A small spectrogram enhancement model, trained from scratch: arch unet, batches of 64.
Rows from block 2 of a small spectrogram enhancement model, named by matrix and row number. Rows with one number belong to one channel. Each number is 500 + 50 x the weight over its row's rms, rounded and kept within 0 to 999. All counts start at 0. Numbers have three digits each.
After each channel's rows are labels from the 100 clips, of 14976, where the channel reaches its highest value: "strongest on" is what is common among them. Only what is clearly more common there than usual is listed. The data: single English command words and digits, spoken by a formant synthesiser in many voices.
# convs0: first 3x3 conv (model.enc.1.0.convs.0.weight, 192x192x3x3, each kernel summed), inputs 0-95
# convs1: second 3x3 conv (model.enc.1.0.convs.1.weight, 192x192x3x3, transposed, each kernel summed), outputs 0-95

convs0.72:540460495492470512483614579510529441538551526542582454485495486424463430467486514600440537450500508464398437539477478452487478446533446482475458498536490559433632465478588427462476437517533494534497474529645544465506508506577540559485515473464425518429521558471489472499451439467544477490
convs1.72:493496475486452498471491485500616521520306396412458452474500539516549475511398502428473471504474548477448494408509472486501473453486538525535555529478510432508485528471456493469506469505507477497440589464508549487513480521510490507522488442527470529512564501489524512463391556467483511456
strongest on: voice: deep voice

convs0.126:494521497425503514539434534502566516456436520586493528616484489612475547457551450508471553518486494513500566502484507479462474555505522566456460530526434445483367541524519451459497525454517507471525532459484550444523534547477455563609405509517625461527471502575440499562503535601529595502
convs1.126:581541532507465550485606443518341492522486486427560425449555506471495509465534597513462469563517564432533485474462509521567552451494472563514492447550620490559615388545553542490530484578451528473477510501500434490528514454570513499442558427529554510519507490460498499481572463461522634530
strongest on: /ɔ/; /ɑ/; /f/

convs0.30:608508530455530540493345550515465475431622447428502486640502518626534459526460461416515543428498481467563495553535524428506560450389452414565562534490504517545541436485458483533481559474533506436562532593527498404485493581532494398528501541506445477454448490577487484484475552542467475528
convs1.30:492494527556464432470500515476523383466482491481497495427442454452424394469478487474455475541538504450479389508512486526517473541567440547553433441559477468414491424467534523498502500484474434527481408417511401511517440480448408504537321419517444533515557493442514568479451468398461476516
strongest on: /s/; thin (high-pass); whispered

convs0.32:497513543519494430538508564541436468486469473497487540450457499506471516510522508493593487508524487537497524503545450495490498535549446650553478501547512449463534480568464451552558479463532546438396531565464459445409527476490467406435504490513492512486454503505480538483551489542480502477
convs1.32:491492503492511521575502467555535523561630563552414478510473497532537463572425513583466535547607535491491446540448563496549481412503464432475511436472426574507467562488500489515571521532424452482608497535525497435504474478542447520538485598487521508570478538474568516543482530418494481529
strongest on: white noise

convs0.33:542518532514533542545429550486511563419443437505449515457479498519468473475466532463463557473506461476516581443425514525473507502462477499493455556492446484503436513483411434482646499425512528510604505492544528480556547555565460537517479517489560556487588599558528547520578512500494462426
convs1.33:458425405478502476438511576513454460576477515521558582616501425478474467523486459503520516500442507564523499486542516543550454420585460553514529440545482544484476528423470592454478517578437539480513499467459517568542423515380579501430471547466462489486486508430545501455426522454579540551
strongest on: thin (high-pass); pink noise

convs0.49:352487588494490509507635519524420570490550599480478580512462632522373611450535504540518497483568538519521550571661528517586472558461521490480502555427453519584480517476544528587556559483396450554484486559576455433484555550556555495488469520532449536565554535469522536498563538469566490452
convs1.49:534449550482507507445473521440509412619398337456441430477561435474651472586523541446478469557512413491474524439552414534501519406583532502478482442534495485475511551492451508459489433528542532474458550481481425517567557455443511489434451573455546518438465478545494444549515489537474518435
strongest on: white noise

convs0.69:525525488541445498476586475396445490590373530473528450515455510565545565543518569630497561509534402487432567554543464516461482537565421533452524528580565484526544519489539486458489416478394512526528519408525498469511513568630423592428513468516552509475539553537492513470547479535403454531
convs1.69:482510542515365528488368531435433442488580588475488520478465498416524422538570463564549394505483545535502506467495409483542556501489569513422418515484450488530562511542477489556488499517557465476548464521494458437515455493389440509580536470534439492510569468477449431522499514489511543510
strongest on: voice: child-like voice

convs0.86:556495490492463433447586450529451445469476462475455408444528483421467399519430489477536524472488430435433423445467429510531495499495464510456481569601542476491617484464517378470560478517538566511452587430501539503438493443560524573475524462509504525544486453564463567485517540428581524511
convs1.86:441525562536415518397450578467490446399554534545443604504571485571569564449444396533425497416430483591509506493491548478485503451476479580549525462574565499468532481513545572561537494501514529499461435573540424516498488487447463451471514548536481512391528522441582470504400574542434459495
strongest on: voice: child-like voice; clipping

convs0.22:508494455504529508460443496463510487521486524547559550525529474457515506435534658480522430508497466495580517493495569535472476506594490514559453462447520534513398476536364526464567465497583455488490495488581521532511485456461531524624453549550495499471439447553466496486479499526539526500
convs1.22:551507466425508489530500553517560448451431531568455554510497495503509433526401436540455491547341510412454507554461451491521507422424486524475550523602454543479516540455524531498427582542470496439575474477455485434541495445464464555422472534498409422529510422448531451546457445457537449447
strongest on: /p/

convs0.154:510478478536429494466446487490470507642525533532495479527499493592518389496513473485491489456467548517483502513549556478517469514503492428543462468448507612561482498547493495517505533531509532524493463470470454480494473434505512532471407509478420476444550466416544489390498442529615522459
convs1.154:470522486526533465533419494472586496468461498406587543554519515466538553495560573469567520575524511498529502473519469503556494525473504551513511520449586423411539518460573478465469550426549447468471476508492506560434535550484522472530565502601461545545479526515524412582535487478459539518
strongest on: muffled (low-pass)

convs0.19:443525468396455450492467529544480511529551469504514541467533497462407478467497380577432571349498470522504407464492530502516453464497428549366498493533532433476503521492544510572492522504411559466534504460475531478555552498509550614508535510534515513465483522442464475442515573590501654568
convs1.19:503536548499525530487603470549490575489541433539434523510506561532484569537504448585496529476457569563460639530498529380568598475473584509532513480479528551519531517521480440486546487499534507498520555536525494531532540484505508440540521503572535440540549492520518540521489552561496514449
strongest on: clipping

convs0.182:507514520524534550435518518537518576579512503520516488535496483544586447518502545610563520463503529529425533471488482556518509474538470474515498502541488526500414528520490435470464523498421475396410493464526440480454534572463452468550465426463446504582461482516452483463525438399418607434
convs1.182:609471547477532570522504497488558521445456478523507493545593481471483527612421426395476534477459560464581473615489520516531522588437518509501538585498602472426445519507499479519551556485513571536505488539494588535462426514554551443575533555531529481454476473525534533503500561467568470570
strongest on: /aɪ/; thin (high-pass)

convs0.188:444559522511467476453484477600507511412480511417541532471487510503496541543466524452621554522493519527499553528527516452418551498447520569546474514572539512518484527539468486559562529506479529532444503469483499550456552476442519550498557522519492460502593529480501536556545578437430425624
convs1.188:536490460415500527456536516409525513607537538526533543540497446483471496475527442481421465466469553406535459515443565513515473529489517515530511568432491444484451502494584465430413560485531546502420439593514515498521489509501511530488481485518500502444502557457463472521402456534520461473
strongest on: clipping; thin (high-pass); white noise

convs0.139:479436480490460501531475417540481378453487427468506523533512541539489525434574483413509482500508497492507517518508504558426476505514478484516503490562596486498489516487488512465552527485384490523539559461579512556503483514476545459465520394589458572602480531491549498507529505577557490494
convs1.139:545533529512644498523562661482535494503490564535455488473523535480472485505432534639460583505532523535409443497409432530550479563496496561507565474439435565521489460474533428440504531556478516405515525590369474425494562483483448490599486582465481496459579467478426538547486479462457573519
strongest on: /ɑ/

convs0.24:486480452548490569531556515499513516463506535513513492532528416459568483497488500509547466482522540532471538479471501539578506513524528459463529549472524444495473548447444467531508567451434488519670512581475493491478500500509442478408493516476453538493490468510517472481539499409432444496
convs1.24:475518530503426489532581538593540456453527514497489613472464471512560508489502441555447514516535501539434476459472485504448508509492531573553479448478482520551450493521445516479504479590512516576403523426478505503564513421557541490406558437525480410450503505508503493489446445509479407482
strongest on: reverberation; voice: low voice

convs0.25:453554513467478498399451481570509503404499548496480499503476513468532416463452518424476542386477511549517542437530536461503483534459503489571471450430581500510583533511530502484516595488574493546356477445507488517544527531523533545577533510527522515450529515521514450555476507486541479503
convs1.25:534562541436466536486499552488526467452488472485424506508440557500488574519525470513527427528441394410515522521489509552475460479407471530418472515539468525431502459567437481530469352457469513465473493492513552486560404478379455501478411419435485556517483439503528534483458514486430452392
strongest on: voice: deep voice; muffled (low-pass); /u/

convs0.82:469478430471504476498390436448532428478542534499513551388483538414490439389441597572576418374505507529559528506517524480499507569501572577485525534564559469483428509511539556519476530541487520499438560439516483533551512471577529521602502458539469513506460509415423512546502500520511542477
convs1.82:476544487523533545482533398508386506583499460582458481580513450519562531525523507445490558570483477501503395508543404631487526442433472433485465487487475500502533499531534485532479478511542563539518496455469509478436459497555505589405545490539564455437488499518531415488490514505477520485
strongest on: /aɪ/

convs0.91:582454481516493546464589472452479421480506504631554532499604479524479537526495428517474466540527469469452508471440508571536455497595462489469497539494460455493599459467492544487579442477516463402540572563492557590548521607458559522514586431496484437524521476508443514459483469490510301576
convs1.91:394508474540413468444542446562493598475536505394442424408456479457525335404482491597471504515433541566520527540504466485456481465454515462488469562575560515506440495480473444564486591549496483495512507516501501480442460498510455529447449563526441545515436557478495448483526556489520476566
strongest on: /aɪ/

convs0.173:411486473493556439516493513491532491401467515509480526499489464461451497482503561383571507460513477527503458488508450471504502438410496409442475527477525516496404490500565436543580527494527444508578580450542533524561565439509453505514523538525572495425596504497535503487579477545633441461
convs1.173:444573498374463481444422531462516434500537547399630415537509487504455519512430479523558450490535485544516553481468521474543538524465508559477481466473479504481397501479427506465415511503541569497406503597492507496462593497476511598508483442546441480519460470586533437574412457432553472471
strongest on: /ɹ/

convs0.113:496543534547518484523542536512527451459479503542556597474561449548496513485513338505493516564535550518488497472416513392439492587460501465515497533440537472478498477486498512551551447471496499486563608609530520448495511579396469476417607461536443562500515477445498495477468525554438319468
convs1.113:522425472441432475478501531453519566517476468471500380540458467455504557537485502499480556556525514559459497478513537592561598614507568423532493434499491568493437565444557456459557589464490518402507560412534468460486482462506602528538480529489463449437438509499476457483414487509480435475
strongest on: voice: deep voice

convs0.34:517487469501419466452537427570476474498482463455508510463538444486445589503476526515571480550473537453480502536565433469441490485486497404511467571475516408522515517516435548542572542525402463556565544511537507466425528499494484504481460494550461449530417534503543462530525484401490553539
convs1.34:519539483468585564474388625432461512500520603647450507550513457497518450489469491483449596429494558558531481494477522482562494469513480510559525490427457514445464534443474438525564590466502501456497478542515490433533478479406507538495481510465505587449547477485492535447494466485534415498
strongest on: /p/; /ʌ/; word: up

convs0.15:534488469492545579522496601573475455469496534551449490585526447458581504560499438405521548520540544514463516517462499493471510593515480468497456513463488499482675516504541517533480520507438520477636456558548443346528521522502549442501550473525427551468556467465488462473437534541489488453
convs1.15:528463504464345509500575434465482548376545468499486536456423517548494496419518536608456467466370531480491449500474527438431471496492517455560474445498496520463358456507485446464577509516578520568377450606518481401591400444497486536554420514433566462449516429550518540443489594487493490408
strongest on: voice: deep voice; whispered

convs0.132:390471518463457460431579478523483429458502461498506477487520500548481485507526562537410519576482482490505487460469501444527501455543500585528490507493511455493446513496569476457489556446531501595554538529498555485476484494532516508495471499496529460501507476534512468602485511489730465522
convs1.132:527528494529504447533485508511457542495490526389499520526492497570423529503508809534599510485493454472495566502525503546530527503511530460496465545466455570490631532491455554477455460515561537472511512480543552467457498501535516559446532504499510502507498475457542490409563454582599640519
strongest on: /ʌ/

convs0.180:526509484506529443519512513523453453585476498486470546492504455547480486553537434500509501426443510486513427479449451451522556512467489481490510563549360485486432568464494466530532553546528497570562541509449451468483481520510489470493404447491482490523538496502550560448507563583441437492
convs1.180:487543500532495541542507439452507509434517457523521407493584557415548451486500489511520538438564619493545502452601542543448511438501469569472511425373595476493573534529511488503457382431507455486449420480529473476492482507579595520493539494495484459468475464559430422569510473507517518527
strongest on: /ɔ/

convs0.174:564546513500519508557526424496470473633482499461441545532476556515497418558475487511503496451517490459544536449472503470509494465433518515559545557541489504458507538535482526420536593475566431530504439497559443453540457572513510536498497508497581516486589533448528501478455401491580475446
convs1.174:503515559497486488462476519501440463428534517525497429443421410499533602442570509486488518507522464549446468562370551464544490551445548538457515511389445559548438439435483422571403486545485554475532475465491568637579565535517572427507467508445456485501469529493559504550571514516475492593
strongest on: clipping; /i/; /θ/; word: three

convs0.54:489483474499491471519393498510536585529625576528438486407480454488525370433456482668524501470472559609570552449426476505543530503552485508489455563537516532501580522486500581524589473459538526517545549579541444481574559493512466484495401492467467491508549513503457510503455567452491491478
convs1.54:470547560470545523520530511525526412555445389648526596558551481544557636475522579351493572475520493382439553483482549504494494411593552501561519451417579478527511518496494399448488538551511517474421501418431555545554476486508493571574521485452504464487498536456501435529489463491533444564
strongest on: voice: deep voice

convs0.100:429445512505447464549427471579522523480568592569514561537550497527514446511595456571493524484477548613471450529487491439388503513466421535431470453489485548474549447490555438571591463504561508461552532521549475489478541383411548548444534555517511500505470515508460553486550528518563578541
convs1.100:501491439522524493468616475496575536503416364541481545383470497461462521510452549506500504499494470403504562442487491522572459419559597455500456478580526498467502469505523480453470573500401522596525537517480490494476567560444486553573416420477567554503538469523464484521525439544512601436
strongest on: voice: child-like voice

convs0.94:483592602476454504553625608461488521468402501498506477528388657529497710572513545469504487519579496477495553497703502419452467497516560513566462465491487479442402569472415411587513504475540425490481480603597495440421526460486512526484517554536488485479429524574529469552526450542480497487
convs1.94:521400542442450530475594524530438527612479439449437448371489400483613419560468461606442429622451502460489446421609382470553547487509467465400512462534481492522513585472516461561492422455463528496594477468600493482525582461466508458577510470507535521539482482452426537551482499523535446430
strongest on: white noise; clipping

convs0.158:449495526495526530499520340499512476425513482544546565496473509493495476485499550518427494431498472487548490531475474494508506515503501568527505536532470519440456443474531473511415472490542566528368480405504457524516527552575466565506522596551559433483510532523465488456521531483539442551
convs1.158:581487582546506532417466478497479487455512476545500465415479443440526506541456458462504345460495453496543493534527486655475474512466573554468423529502436486509495459493418450546553404515504484468485490524566540425473583499428502522438480507494455491578580540544510452597515541489557507435
strongest on: clipping; rumble

convs0.150:551516479553463493509405516478513461517558531445493475458492517514580376607426487535520539476471517473509501553439501508462462572566514579597557493494521556526436488493492541478538527523516548428388482452404431517472524430512497476400497407529561584448473523478512500535390531512470566487
convs1.150:489530462514545586543559533490538556498503470539605449516506505485570526458402555462512464546496493551534537435533597516495439506444534499436503512470504460474469537518451545574588572489527474490570503552533504384484467424525443531570507567508467468470498436500528523470547515492565441502
strongest on: muffled (low-pass)

convs0.2:468438480519517477508502430491430507517476502504506508545493511509502472504459501532614464495490520489529455483484509559570528498481478413453488479507470437453539519499497459485459519519480446392491481584473509460421464488355463496479509512495544413472450452525475459519470477321477465461
convs1.2:517482500507466480489550504414526499442538607558458578467566494441544497488593463406548430422515572476491517486519500481514542505520483503555468519494502530523535457495478528522526479416558500526548525442491542487514568585508491576455511469408526580566421519526566426504507546623562514452
strongest on: /s/; /k/

convs0.187:503506538476507530544474505527531415469469443464506497455530462617437533477461522571448434526526463496513521554470444556447472421573525480442482527543403527549343476507565424474580551518449481560477590437571620532534479455538435519474593500517454554536570569501506533484439560614522360562
convs1.187:416499533478476462451545455405507515404513516557560476567484541485484484509467455546552557425556532505510581535528594559520524539455511493541488488436454480395489510469495548483412479460498557463500459607441492497526593491505513464428438497564392465451530502523479515475590473439443611477
strongest on: /aɪ/

convs0.12:470484473497462542532494582517492434490537494546499480527447445439549524498453415479468433520517501463434442525457551518475503433449540549491524428587507507461468534540522565526472548568515494513561427538475489533455465419560555398497492489474479501560481485443579577486502593485426637523
convs1.12:537453489421573497498513483455496509545414562474410502490515483491545465566458450460499617441485473538456419450386507455560492542544469447457459449458411581466468464461520491434430579431499476444514506470535502495581558555442483596500435489504471534428511436554431435488449386466583467408
strongest on: reverberation; voice: low voice

convs0.159:540516590489470590499470504458478496507450494526555565568541540565474400477555518528547481489569541499534506440459519474514525536477496609504537547506468606443543507522490490487512544503544544426523486348505478503501409466490511446556465598486574468500515525544644571489455556511498465505
convs1.159:470472417531416457506503468513532528494575483534488471462482453489606566553484410464503471483439377498494581586464516547470520482489484450495519429515487515531443521468488540524485519530465505486540512492499529449472566573447525521402494502590412522540465450430441427557666505492533453404
strongest on: /aɪ/

convs0.26:532532504447539506525474385488511461441530461517484477584565499547466499515483391450403478508439520477513461473441456556514477452479433594412550543432404458540351525487510487467507528510415484538541519553521530483621516483499494452446445526428466547451498463467481576507434569549451403497
convs1.26:493542450478447537476496510484433487439496450468503466502528449522540531477502480552554510589574492447545491449452461514565526510467502463497508578467635527536628485494523540485517552500507554411577499495465511525483548491523468560598649488490528573516496503543529374459608550485565668570
strongest on: /u/; word: two

convs0.148:480494490532444448433510586468520531527528504523487550436441528415517431473504462521482511495488529511497462490462495469470489482493525497502465490455472498479585500470481603557526551450575476482420477499535449458551531584464470483471507399480564427542533504561502430578495498349531513412
convs1.148:473584495423474477404468501511532506491489532498536458586557603528415516503458580506598504550492389474559536554480487511403544530458557634481549576448460486531515476529386517479439568524530556483483527499550567415436571376572536482480527595514470541446512531477558521526524554638508522555
strongest on: /p/

convs0.58:496530479464450473490462489452501489602520435465523515564525519608521515492555613558446531459518479487442538440460503458524503466542488542469580457458456483538524485550561474498490492489411527478574498478511488445449457519526533510432486444505427522489521482468504483592610506557701442578
convs1.58:518452489624507473528440455506528545551493483502502438528435479471488425486492596433548466507507552477475493487513452499557459557449541456382457513441450517494566489457462397468482530549505441484570575523502470544438469504558538552495538564595555525563544547467509535428520518479421597542
strongest on: /ʌ/

convs0.179:547608526516546466519487531458499474525502470442517520479516641544482550480516564519457565494506517464506527520355494514540460543460475584543511434503415520501440524457595403426454532460537438420507510542401455559440461533555395450542518434453523451525495478497510461497427466503503459453
convs1.179:499464443470544503528323637478443453517524466530555446541436421444446454555608449483528595540553540511546552468557558534500452477523493442487572525523539495506518491474536489496576484531480509520556516393524525475570507527491584521480507517587485517483500511490486596557516426432470446550
strongest on: thin (high-pass); white noise

convs0.156:503454538460501439525511514408491427536456491477480561437407567424493509494457421523510485525477435509573537473473480438456511489469554450504535509657510510512463491523508519490524569520598548593442516431511517561502537502491399523506479530526567503540483472569516547469528545519552389527
convs1.156:462603525618490486471424408507431570429522433410583465516487476464523525373450486539482535418475484515518488497533563641541491580447510617490522487482443455534508465549572538529477475472482585510479462564569486492557462478404546569510410454525486463511565495513540517551444473481434391469
strongest on: clipping

convs0.96:465481477507496473456483478468531445493445466513557481425519466428491449493477512522492476463477471490467483460434493504459488496526456455436441554571463565455534545537573416465541491511563528589534494355592572500530556523490550592549541458518438495459527571446462474540523482497491427580
convs1.96:456513544473441625544457470567488483481446510464525523481442549518433569471494495470536483510489529543478516469461504487508489526503515518571506541469591458516484509415469542489477531516448457430485541481547514509567488480531468477420507424506496467513591489500617482476401502523452558485
strongest on: clipping; mains hum

convs0.0:377466498460497506537555570557441523471492517489450495502595482370465520571495488460445568464459522567500513459482463565445522441521541509479501510549490476504596453543499557499529539560451584455585520562510527530444433390513514473442491600458524509439487488494502496489503535480533616522
convs1.0:543433518522539519483570476459497501517540501634500484486457480531564500543514541582540480465489438450496493392493551467531552523479583491578553475524474591585487438382549482513513475482522379528513476487474498478502466530419449406567449527441439421501441500534558433477643508558527370528
strongest on: /ɛ/

convs0.108:567569467500464535557480449469446518541489576528466505492529486561542656574498564442449529561448494534534529505443511501479508528497434506412470561406523549465603561431550480421589506479452514474438487385492517523447441507555499541455468520517455409429502532503560502532568528504516473598
convs1.108:500500555478605520565528496483539449527593497537583554402429480510516412445604537680476468373522456498517552525512503580565441438529527519500503546514522470500535446518512466545460531523485482436435581615468489470492568530488524513489447563505589466446456558510421520449522546503538522449
strongest on: voice: child-like voice; /aɪ/

convs0.172:435451460520490471492581587483499513477466470505528471401483458436451477503499467457452405593440442500532429438443477587483484447554542517526522484540430516443423506509524549445557565492497397496516554503499552587506535435441503545472541617491562487479517548454559543531493519564476497586
convs1.172:478426505480502466512464468554610507515620509478494510553504524482467411467540459598536500411545444541471562546525534578483505451533479501489548481480493524573501459531540469556525486575489534535528460478457464455484477547418482492560461460521524520513433516571518471455546451472459387474
strongest on: /ɔ/; clipping

convs0.146:479476516547545544534509579351553478532453469539522541491512495389511390520458506512490482526507509545480545537432558542492529480544482502519521469464501564540522456494622437435456539510505591514535460518428527496486449568504524498488583520517478530506436440559488473455539469489416560530
convs1.146:548449469460482524510443496487472468446465542527549439497426480506542507506537508482529472547453524466555529441531515500466561498582493539464521541446481579430430445493516561573527492485445424522460440457505447478542504453495510476478476433632497450532547573548418458551478490543580419541
strongest on: thin (high-pass)

convs0.106:422430433490530441469508501500527541473528528532534501417455522446503437456526491588525441490450515513426500502519530551491468534563456521388474503550481512522502500572431457507508471483505546494428491373448402512498535442516438551559511475496545408465419452514513509456512538486462553512
convs1.106:459482579485526561510461434538515520477537438466545525448451532530502503502472504480535483463508542474490558393470469583500470549493563632574535580471461536504557490515459508446576566529462483478418533592542574456523474518496453524518432470411516514498596524505493554483524510543496464490
strongest on: clipping; voice: child-like voice

convs0.57:481455449468483426442486428505470469552535523482517431416486497501431419545405506647443433511440462433461388451359421501455489464442503437429459454537506474460578438506564540452526452503485508448471558567484472497466525456506474565477482476536584529482520478422555483464430496483495518472
convs1.57:518513493490480465534368530532480488486433456515488499608570477553562587558558460316501568396497487592546476503534544499494573485606410498529616484544534482479437494433389469455419505475538481516492488431523515532467482547521566542510485576522380525524434492567525458554491489501542453477
strongest on: /u/; word: two

convs0.160:431473551574468552471588646489532469462433492554510539477553495571521519571462451444499430534470488471453535421556519560469527544557480501617600535460490560449442430495522643554468489541422430468352507497542507494507462532440453506483448449528452438497442487397548452501452463455459499535
convs1.160:500495491531478466515429350510480450492532458460423435478496458484534428505501522548474579426576525514565481546522473490521516379565498554368446537489421443492498495444524382452626451524541501548613507534513552540466554509578550519546487529585541494512499578578479539514517494566510366519
strongest on: white noise; thin (high-pass)

convs0.73:562508515497542573474524436588485459442517521557467459526651459568518406518447494456498514405522467495474503491432477570607461439589443478547545484634553498499549510495499526461479499467585504535538505479485451551551476534522534545506373432522551488565549464614569558513517497480443549521
convs1.73:506468487472502473566473512517469549550529541454541550510383560445410532389501536543518501566524558513512526545519541463527565503410489504376440492398473584516478567490539391553468571484462491501538534492479625624536556509533528522585552479540401487533489560438459566534462560475521474566
strongest on: /u/; word: two

convs0.84:495509418527474540454550442547433379532457432439481488440538541514459590421537557496540506559465455423546448596430477498507563480463520476433522465518539537473505541568535503461565493447577461412625578470555530570428491572529467494522485487546546511526516497531543597527500463525449501496
convs1.84:462463506475568486476490537442556507454474445545367433551430405464482386505490503537465490451529500492396436355394531550462382416588415437434514435538478472444514518440499536463521570644459552559466509433378459461501437487440536461479466520476507566407461465497510432497483589461456527501
strongest on: thin (high-pass); white noise

convs0.118:448435522486536515573526610514491511538504483517562505552486451475471546471534347455436512466490531511510486522516534540576505501480474491465496551499529472444578447442465486506427506552515378546549484479568485543487485481474508448458497561494554423500413514522547499512443510565310644487
convs1.118:518567500562524565507468415511509480476533505473575542425580588464505523608552397521489501598510401427495478533538462468467533468450506430487561432554508521504484512607570482541530505523520552512561523558536517521467518567533480517511448404503513513654494460508467514433522584462585473520
strongest on: /u/; word: two

convs0.107:513488498474428527491552480515475367551408451482497537443461499512510470460498414522569495537505508458432483505481501459477486532567505521512482448594599485469622542491458531415420599517558448521467487496437444491543540568484478518493452494512451534550505591466511495533453549547543533494
convs1.107:498515509543542476572433559489493607477573457565520425521513471541477565493486476613470545570382557575539513531394564537513530560409497573555552519413471577574480529519461453502565496550508518453413480605490532442461476463619489466530529531536531466428542486475469497546526467499421457551
strongest on: reverberation; clipping

convs0.185:461529573558588504610436576545682548365584547572546541588547514455497552460514555311593510600521525615541562560516561475510565547445562583531562535342454550482462519531531497538519562520492541538522554507482476540597539454472499512504486564502521488504498444540495513503500554523553434503
convs1.185:541468395490401405347514421516371533533441479413514464427484458493608394460475503452469384492484390463478482471547420471489463477474489527490567460452512534524550522435509508411443479493495468504505538492446429489442547443540464366492522549564471491450533592479504460515496458491493492520
strongest on: white noise

convs0.17:454511472488437474435506522480440518521412398427495466444430408523373460431521529476510434456524466491496570522515494505432510446454474504503448464611464557504504499502486530479522462527504497527492516428462479489517568465480484523488424487479431493481492516478499501536570477560509548503
convs1.17:487494505482546628497538576533464536504550511567503549617577588517544508521436514500532552481555524573565457497472469507543530485557467486555560468375530560538478507500459437517497532478536520505648590561519620413485529547520535518543547570524547551510522497519562492442459571386546509506
strongest on: pink noise

convs0.62:439483472511500432418514487523461446477456443561481454462485520514464474482459431564476434519499469430512417494431432565476446396568474563488485500623539532504560471487547417448564514478491462557472546457527504614489533516508490522511508443474587462479499440541559517502429513403448618494
convs1.62:481519496523463502536485519472544461494592550415535576484602516498485568567469469512546464499389505453525509431455520540564491566462565517515457547466550508540545553543496496583480490547500493525532404554483562497495411400481413458436502457544456533469498523514501525417479411557550506626
strongest on: /p/; /ʊ/; /ʃ/; word: push

convs0.116:494445418554535506526515530524494531432522443545556498477519475443461442520490394417521454556539520459430465471384516496465494540478517461449502488461529464482486559522472543509528517461496538484611562457514482513536475506403472555501506506526543550485458424470534566445435552600479528437
convs1.116:570504477555477487450561480427529506450459521515475483492408498473527540489484457432497504583520402572503570464510519439453546563443560435559560438506533561560466513459523466522500537638479425482503474429477524518475496431456478402498402505530444487432469459501475488471562438559420470537
strongest on: pink noise; muffled (low-pass)

convs0.144:488535423527517538482407435473524568520478583525514472518542544470501447522507552574520575367519533533518489491496492415525525495419511557485459454582429498474549549490512474526445427512586462592483426389471536522471472487545540554440483534541532464485490429546495507534539522491555507480
convs1.144:480492507536446527511549440463549410457598534506567538476555472512496594486573449339435500549544471378447505525458553554459422520497484486424522538550563444519543550627541415514500527553467495524580483559591474550505428544562489517523513558543561517598491519527594468481441427605540513566
strongest on: /ɔ/

convs0.142:457510521496535423452500433395533478458510491602583507370490429473473621523486529545445427482530489500495553512497489462537492499465455426571494500468494483523518517506546525487529523497486448450524445556539544460426493497468589572512487523472505437533470448575531508554606501380514626479
convs1.142:515510477429506471559515513559462535553443478423421449587465590549499554510506409462517509567577488538555463522510498486514516517458463519496474496569514496503411548530502531482553521513449535552578568409471581517450512488533510515457516530513542518513413490423408427534337462552583444381
strongest on: muffled (low-pass)

convs0.133:591476466489496625556510443450464394492490389522514511510466470511437548466552432490450430529487474431492419533445484485510534507570425476466529488512529415422471499442514536594478429483481455516533490557624566506578445514519493561434485496512471474560542456534457542498472597516616532442
convs1.133:406460536506493387464561519472542522539553565566523513517554541499548545465525557539521497457568516543502479511537562491504445515536528484639568471523444480556510524535476436414558504555514443517556485590378474521410490575508504487571541532504516578491463547514526507481502470487402536565
strongest on: /ɔ/; muffled (low-pass)